{
  "model": "CTC audio transcriber",
  "dataset": "short made-up English sentences, spoken by a formant synthesiser in many voices",
  "train_examples": 26041,
  "input": "waveform_16khz",
  "tokenizer": "char",
  "vocab_size": 30,
  "arch": "transformer",
  "norm": "rmsnorm",
  "norm_position": "pre",
  "hidden_act": "star_relu",
  "mlp_ratio": 4,
  "head_dim": 32,
  "fused_qkv": true,
  "bias": "all",
  "qk_norm": false,
  "parallel_block": false,
  "inner_norm": false,
  "wave_strides": [5, 2, 2, 2, 2, 2],
  "subsampling": 4,
  "layers": 14,
  "width": 192,
  "positions": "conv",
  "init": "torch_default",
  "residual_init": "none",
  "optimizer": "soap",
  "beta2": 0.95,
  "learning_rate": 0.0036,
  "beta1": 0.9,
  "shampoo_beta": 0.95,
  "eps": 1e-08,
  "precondition_frequency": 20,
  "max_precond_dim": 1536,
  "one_sided": true,
  "adamw_lr_other_params": 0.0014,
  "max_grad_norm": 1.0,
  "max_steps": 5900,
  "batch_size": 64,
  "epochs": 14.5,
  "lr_schedule": "step",
  "warmup_steps": 170,
  "weight_decay": 0.1,
  "adamw_weight_decay_other_params": 0
}
Rows from block 3 of a small CTC audio transcriber, named by matrix and row number. Rows with one number belong to one neuron. Each number is 500 + 25 x the weight over its row's rms, rounded and kept within 0 to 999. All counts start at 0. Numbers have three digits each.
After each neuron's rows are labels from the 100 clips, of 14976, where the neuron reaches its highest value: "strongest on" is what is common among them. Only what is clearly more common there than usual is listed. The data: short made-up English sentences, spoken by a formant synthesiser in many voices.
# fc1: MLP up (model.blocks.3.mlp.fc1.weight, 768x192), inputs 96-191
# fc2: MLP down (model.blocks.3.mlp.fc2.weight, 192x768, transposed), outputs 96-191

fc1.725:517497483514457509526513563524534532465498530530444511476478518535489468523496514494480542470450479495555488521537500523518524482503495455472523513480473540486508536528514492534515463486532512460500506470491505524479516477527492496515467465561488521490478445486458472483519502496520482506
fc2.725:496529479474487533519510537558485459482492482459502529498478467482527480483501476516478483499451460495456525517500491477529540471543490482540527527493476528520499514471469482499514478536456484491510504522505496464541504488518511503493469485460464494507489526509459473510498482489524507472
strongest on: /aɪ/; /d/; /l/; "child"

fc1.227:497521492533520522494526471510518501528441476541485452489468544477471515502512482543492476542499461436503505484517496469512488491496553490445522494512509505493506485479514521497454514542539512509513493498479476499490516516495491494531540527498464513510547541489486530492489507487540529516
fc2.227:520499519469501537523526490497461499523531479527513513531479498562491512486474540533489468505519505511532490447510486475446542453463498504503486493485498519504477496492508560520513504534461486494521503492527514524541504517514544487528489475504499501511514511499549484465508488478513548491
strongest on: /h/; /i/; /ɛ/; /v/

fc1.72:531459488548461530496483527505493511510471470511509504486463500495456508508534497482514474444510537502540549492509514518487500514483508505513511490542509520479516496479507520507508490519517498535508508426498499509472480534497465491509466519556537473536474496493449475499483474498514448464
fc2.72:520517522463474507459506516525517493503487529499486444500501499490488534530501495475465515493488502494511481486516467521477530435510510536470521507528491474450502516521529498504506473495488478463472497474536472486524505458493527510454518478487536465499450484511474508508511532528500452515
strongest on: /æ/; /f/; "fish"; "black"

fc1.466:524460497527493478497482518515537510562490421473540552484459495533435503522570512495481507554492486469488487479496488491493485488488478483537502489517476530468448530513536494509507472493487500486464529488506497495472472502543486469507474530502524465475516485485501480528519521503502501541
fc2.466:508487512518485439502474519488549523533518508496474505463483482499480479498523495459539518536513496481491525521491512513514488526492487488505487551488499458471481571534507482531496500539500423514486481519492534466485493480535469505491499467517514490480553509489517488530493547461515497517
strongest on: /ɛ/; /d/; /n/; "friend"

fc1.553:476459499494430474497490518512493496484506493466532527480496514527482497494540532460546463539535448496524495488465444503522512445501521482491517526496478493468482497486497501508498502503492494479494514486489547499467461496523492473487508509512534477470548512466486501498486490471479468518
fc2.553:471470521523513489500484492551503510490498464510500522461527506491504469485526491519533492549478512483527507517522544492533515527478526465523448536490461452490498505511498491462495512519514442507492511502490536544524536482489469494454519505508521533433512508487504490536542504509504493515
strongest on: /ɛ/; /w/; "where"; sentence kind: question

fc1.544:478455509469527512498478520509529503524567530479516508451494517505491494504475470567505525495519531500541497506510479525500517495523495547493512506511432503480506503468510514497460481495445519477510494459494505527498519476501540545510567517490511537484524459502489462479514520523493468549
fc2.544:483527536535495540504521519511481504442521519483482507508459492505515501481527485514484541474474487502473514496525482451482498532509511472500483483513460505362500520510522535484504503504494532547505502500485487497487481502520533528467515529458488498486470490526482506524486506485499533516
strongest on: /aɪ/; /l/; /s/; /k/

fc1.91:538538512480492563513480490504475505457504497488503505471540519498477491505468510469505558506516477506518508515487562527486508511476513432498529516523494518463514526456542488506504464508499487447493549442495498535515514507484494546519517530487510512524549514479480462534516507519543515540
fc2.91:523508537523497508531459496491524483478568497466484492520532449538479497487484492480451508525465522514483500506506458520491539485471539502504528512478485548524506506451491507464526449521487526480512526449522477476536518492513465536540469484519474503498530507521506488471462473499536475472
strongest on: /aɪ/; "find"; sentence kind: request; "behind"

fc1.621:496486467512499511565517467487516478517490507497491489482524515570516476533511523522465504504492488474504482424499509497494452474488474501535540489506490522448519497504522465486517496495502519491523495475536491520512520526592546508535474487476533514487501516518475482506448514536482534505
fc2.621:514468466552478495510530520495522482435509492473503522466496466529481525483540502527493526509505511473478532506485510494515480497513488463539485532473493463496479526543507523494523516546507470516468483544488476464488501530519514526537477492468498537496522527473511507538506526510487480489
strongest on: /ɛ/; number of words: 5; /v/; "very"

fc1.349:472504558494500528515468513464499516550488480509532489500522488525544525471513452523535530475500544522453465503470532522471452429488467431462505511487506493476459486488498489511501491489484541471547490505480496517494475505524533505502486477502501478527506499487496461521493454519502517475
fc2.349:481536540505511506489458472464473492488514484509503489522489490472497518507525482514483500495467487549480478515499502499520486472510519495504513502492514464528520502478561490513531462472493537506528493498473483488438511460503492535530474509480515517495516496526488534498532530501555516501
strongest on: "was"; /w/; /z/; "where"

fc1.30:513503495510541523502535490476483478477440523483521476499518499540523501528513541503522530535496523489509465508529462486539483472478528527520523508525533549475479519485519492490496464468472483482534512521492519480546493458537505501465424496482526478505498488479543459493499493542476485468
fc2.30:490515482534514511495466486501505463520496472489504487482535548495544514488482534549489496492495517522476507524512513495549472491507492498507507501482522517500506500481504465444483469494447489499484516454487507460524480493490500517543470517493492508502513553501477505516486504452490512553
strongest on: /ɛ/; /g/; "again"; "who"

fc1.209:490465502498502434536445523512505542534485514519500492520520490537518505487511495522536513517508505504485515455485509482469460476505504436524492485467524522473503517495504515526501508442485524496537526530534495514510502492519505524521535481480511541557495499485491459549492483516462507488
fc2.209:498495520482494469520474478443462512533484487490502453505514497481508502520538496480496452506470486527497497507492504537452457472520537463526505473452537506523509490497533524499495486440462474502511516520475483523492491498483471487528505537510505533491487486453465499498505492504483518500
strongest on: "was"; "where"; /w/; /ɛ/

fc1.752:517475458479462466505563471529521475533536495500471484473494520558502423516485502482486527496508485500533488518491498523533495503478509495505516482484535513466516505498484488493431464471534514512484510500524519521464499510521527500480483503492458515454512544501508531536515509494491477537
fc2.752:528485502471493541475515507495513493503513488507523517500480503479509493485471495499578503527497497495484505501500519515530455524486496531476503470503525510571452504449473536487518486454484500525457489489467543502480519456486485470499498486449481544508517530485573497496455515501545535471
strongest on: /ɛ/; "chair"; /tʃ/; /ɹ/

fc1.598:503463484502559555512470460496513508468543485492509490503519517555529507488490512498472520497489472480489460486489524560499499465478487492516564479493551501494494459460535488493501478453532510483545506481540536480473512508520487459499529488532457480491503493463482506491500492521497515526
fc2.598:511528550483477492485457492450527506479541526533430523505496527524496516505567538485484464494510508550501492511503499483469488513518477480480537538502477476495522499501536499488524533482522528469504505492530514523494491506529490502476498517503514520496503495466434513443492519519468483534
strongest on: /h/; sentence kind: statement; /ɪ/; "his"

fc1.208:514502500507503544531485470457488475540529503502469501465493492507496505493496502514485511527514497493519502507503535493517473479458502478465506542501531545505501496524501512489520474555491484461578512522515493498500468492536547466489465489492518489508489570494482525534469465475494479490
fc2.208:487508521471506497474474505486495517472504466529489528495511486483510509542552480507462472484459523531507536532518466492469490524481502459494459491443511513506482511487548517500542494477453505500533492488501497489504511528506500524492492479501493505475554499523479514510545492513528491490
strongest on: "was"; /w/; /z/; /ə/

fc1.549:498503500468478563509500466522484503517494483504483510516533513497484528498540481517533518542500494529489468524483493525524501529508478541470441448493468529496512511473525501474520521500466468524500482454483531529464479532514497505498460480517531456496505500500499511502561502510527466487
fc2.549:518471459464522512512486450479452508479543498533556480500530522517526520482496471508492489522486516541492503507531517490495481503484494474444512513484467488458527531489476531507539456520474487544539529494477472490454508506508519497426474486489470465481515483571529551528519485469527534487
strongest on: "slowly"; /oʊ/; /s/; /i/

fc1.652:500503536458486528499449506462486529531475493500539501507529480499533497456535477503522543466513530503478455504462524580489431517485485463456523506506507472498431496502496490507499490467494484459544470506500468522486509488526504516489503473539477497540497508511496504473502454507507539460
fc2.652:500528538478532534501468469492509489481501473483504476520472489469476516526532481517450504507471514516501494499504485502505501487520529501470517516469528460546499502453536486511535494496488516498553475506438505483452523486505505486494521512499509519486508490547501561516493528468513524491
strongest on: "was"; /w/; /ɛ/; "where"

fc1.439:488536507488501520473507517493496481559468526563484508458547502500502510522493471480543508482524539510482472495511496527542483539508516525526448497515494486509543499504531498501510537482489498530508490484470516511482490509532503546488507508534532476480477532511535498472534505512479468500
fc2.439:493531511447510561491462533487489440506491549537476486515483504503477497521483497457508519504561548502512469484510523504499503533506494515554459515481509500475515508523474506493494484468504513513523488522471503521497491505511488525499479524549518508511462519503506529503525459517474491542
strongest on: "slowly"; /oʊ/; /s/; /i/

fc1.736:540486497492441477465518479496517505522512486471502484470493514514454478491555498498498464532517481469506447512463514503494503512488513499531505457488522488491515518494491522503473493494488494525484525524521523508420489479520515487483499504527511485475526545487484472527520514481498493568
fc2.736:528482494472435508498503464468516513496511496523511505526464496501516476462513518530563497565508506472501484486486513505531485485480484522460488487536528484492480499488484532514469465469486486506474504502515541479447458470484504491509485473485481501514521518503566478488468527483528506496
strongest on: /aɪ/; /i/; /n/; "shiny"

fc1.677:519501498466531523535466515481533481526509533512480492554498501542528530541529499490476548542515480477514464505485488502546453493430487492532539503512468497498529487496535495511468495518521486521534457474495506542500523540546506531497491491520514504496502477497454508517469496505515512537
fc2.677:527530487544486478486452471492518542491507506521529459496515503553491474484550505475521523493501509487468482506477553505469489469498494474507515506516458518521531488489520498490482481530498452533486504545482485518522474511516487546468477460500531543478500521456512507561499499526481538465
strongest on: /ɛ/; /s/; /p/; "slept"

fc1.350:508521491570478518494495504487475459509428486519467447481449527459482498483488507515479505537474469508517493488516484492508470507469562476499552524469497536487495514505520512506453523541495479522485492494511501503476462474491509499542520509511493524491474498488500532489493508459498538475
fc2.350:533545510480479544515503477500431481517458489489537509513504560545504503536446540549528510518509491512481469523494489457485490478492482548518501453537522556475497507450515533498469485548482471496501525497511481510503465494513536506508483532498471535507517499485500485474497501503510523500
strongest on: /h/; /æ/; "hat"; "heavy"

fc1.248:545524478498455474516476502532477502480515496500485547468493505534528472539524526544532560498497547518526494475442521471452545500485493505536468526516475524478504503490507470516517509511522508480455493515487508527494479496538504461532506512506511505488490534509488474459484531509537480500
fc2.248:473542495500503503497460489512526523489500482517515561509472529550507484445524485524508487482527523500529497463515500488512509481492496488524478487472525514493493493462462483545519546506500537506523544454510495484531517500496531507505468476507528504514552483488493504475498516514485503497
strongest on: /æ/; sentence kind: statement; /k/; "cat"

fc1.541:542499510523485501507468512550541520498489527490491506478494492450494489500494524510536533492515457542528530514497481512486514497501513503488469500533519497527487490450489498474497522492488522494544526498515551454512509490508501490486520469513498526523542522478450479502501491446522520536
fc2.541:505512481467460492459512515469514482516541507517490479476523527506475497525525503509480478548498497534477465508530475525494492513487492480464489552542530507502497469463532533559464507481488494555489484519497468500496510502501528504500519514460443506517469445527527479504483472469479484502
strongest on: /h/; /aʊ/; "house"; number of words: 7

fc1.426:488525481546529532526514519497528471511474489488475480489501524464519489538451502456484469478519468490561515517542502524487553495546524527493514528482456516474487461470490509474478550523449524465458550456540504514518527495503474546502500496498509511495535498515511487501501507476527456487
fc2.426:501471469464458449521527523514506499456517484528491500499526514527461499533475479483497471512482482541509477557499474499528496472497530514527529546545532483504504518506478501495481501490540464506436530466472508462508531495505508502531568548542474472508528480516496501530505492500479522500
strongest on: /h/; /z/; "his"; /tʃ/

fc1.737:495470467480486536483458510470480532455469474451526485536509520494467520533500483526487477511481488503516513458489523490508533514513522484527547486492514486482484539498522452508461470461501502483536467511514487433488503503506475481481491461519458493490494502479508496513537513518513494509
fc2.737:478527515482493501487451478500468488466505481522500523491489525465480499525518495505489482527514504499523502517484518440515520544551497461455531448490494474477519540524491533471468442502484511505512509523500528517489480523463465487486503541499496438447518496499502515501486523492483464517
strongest on: /h/; /d/; "hid"; "who"

fc1.92:497499495508541499480489489462505506499483529440459464452528499470521504483500521538528520511515479508525497511502547477526510503500478459502534524515497471448544513480515487499496492453496475477491495508507514515516474472491509495516517529499511489506501494493538534498485502491534514522
fc2.92:454502479509496519485485473514499492525483522462521517471508511476509522481502529519486501512499488523528507508491505447516506491516531516484514506517483508472471530505514500492521530474528491509469537486539510442475497496484503527505513538496515519453498449450536487489477486480517508477
strongest on: /æ/; /s/; sentence kind: statement; "sang"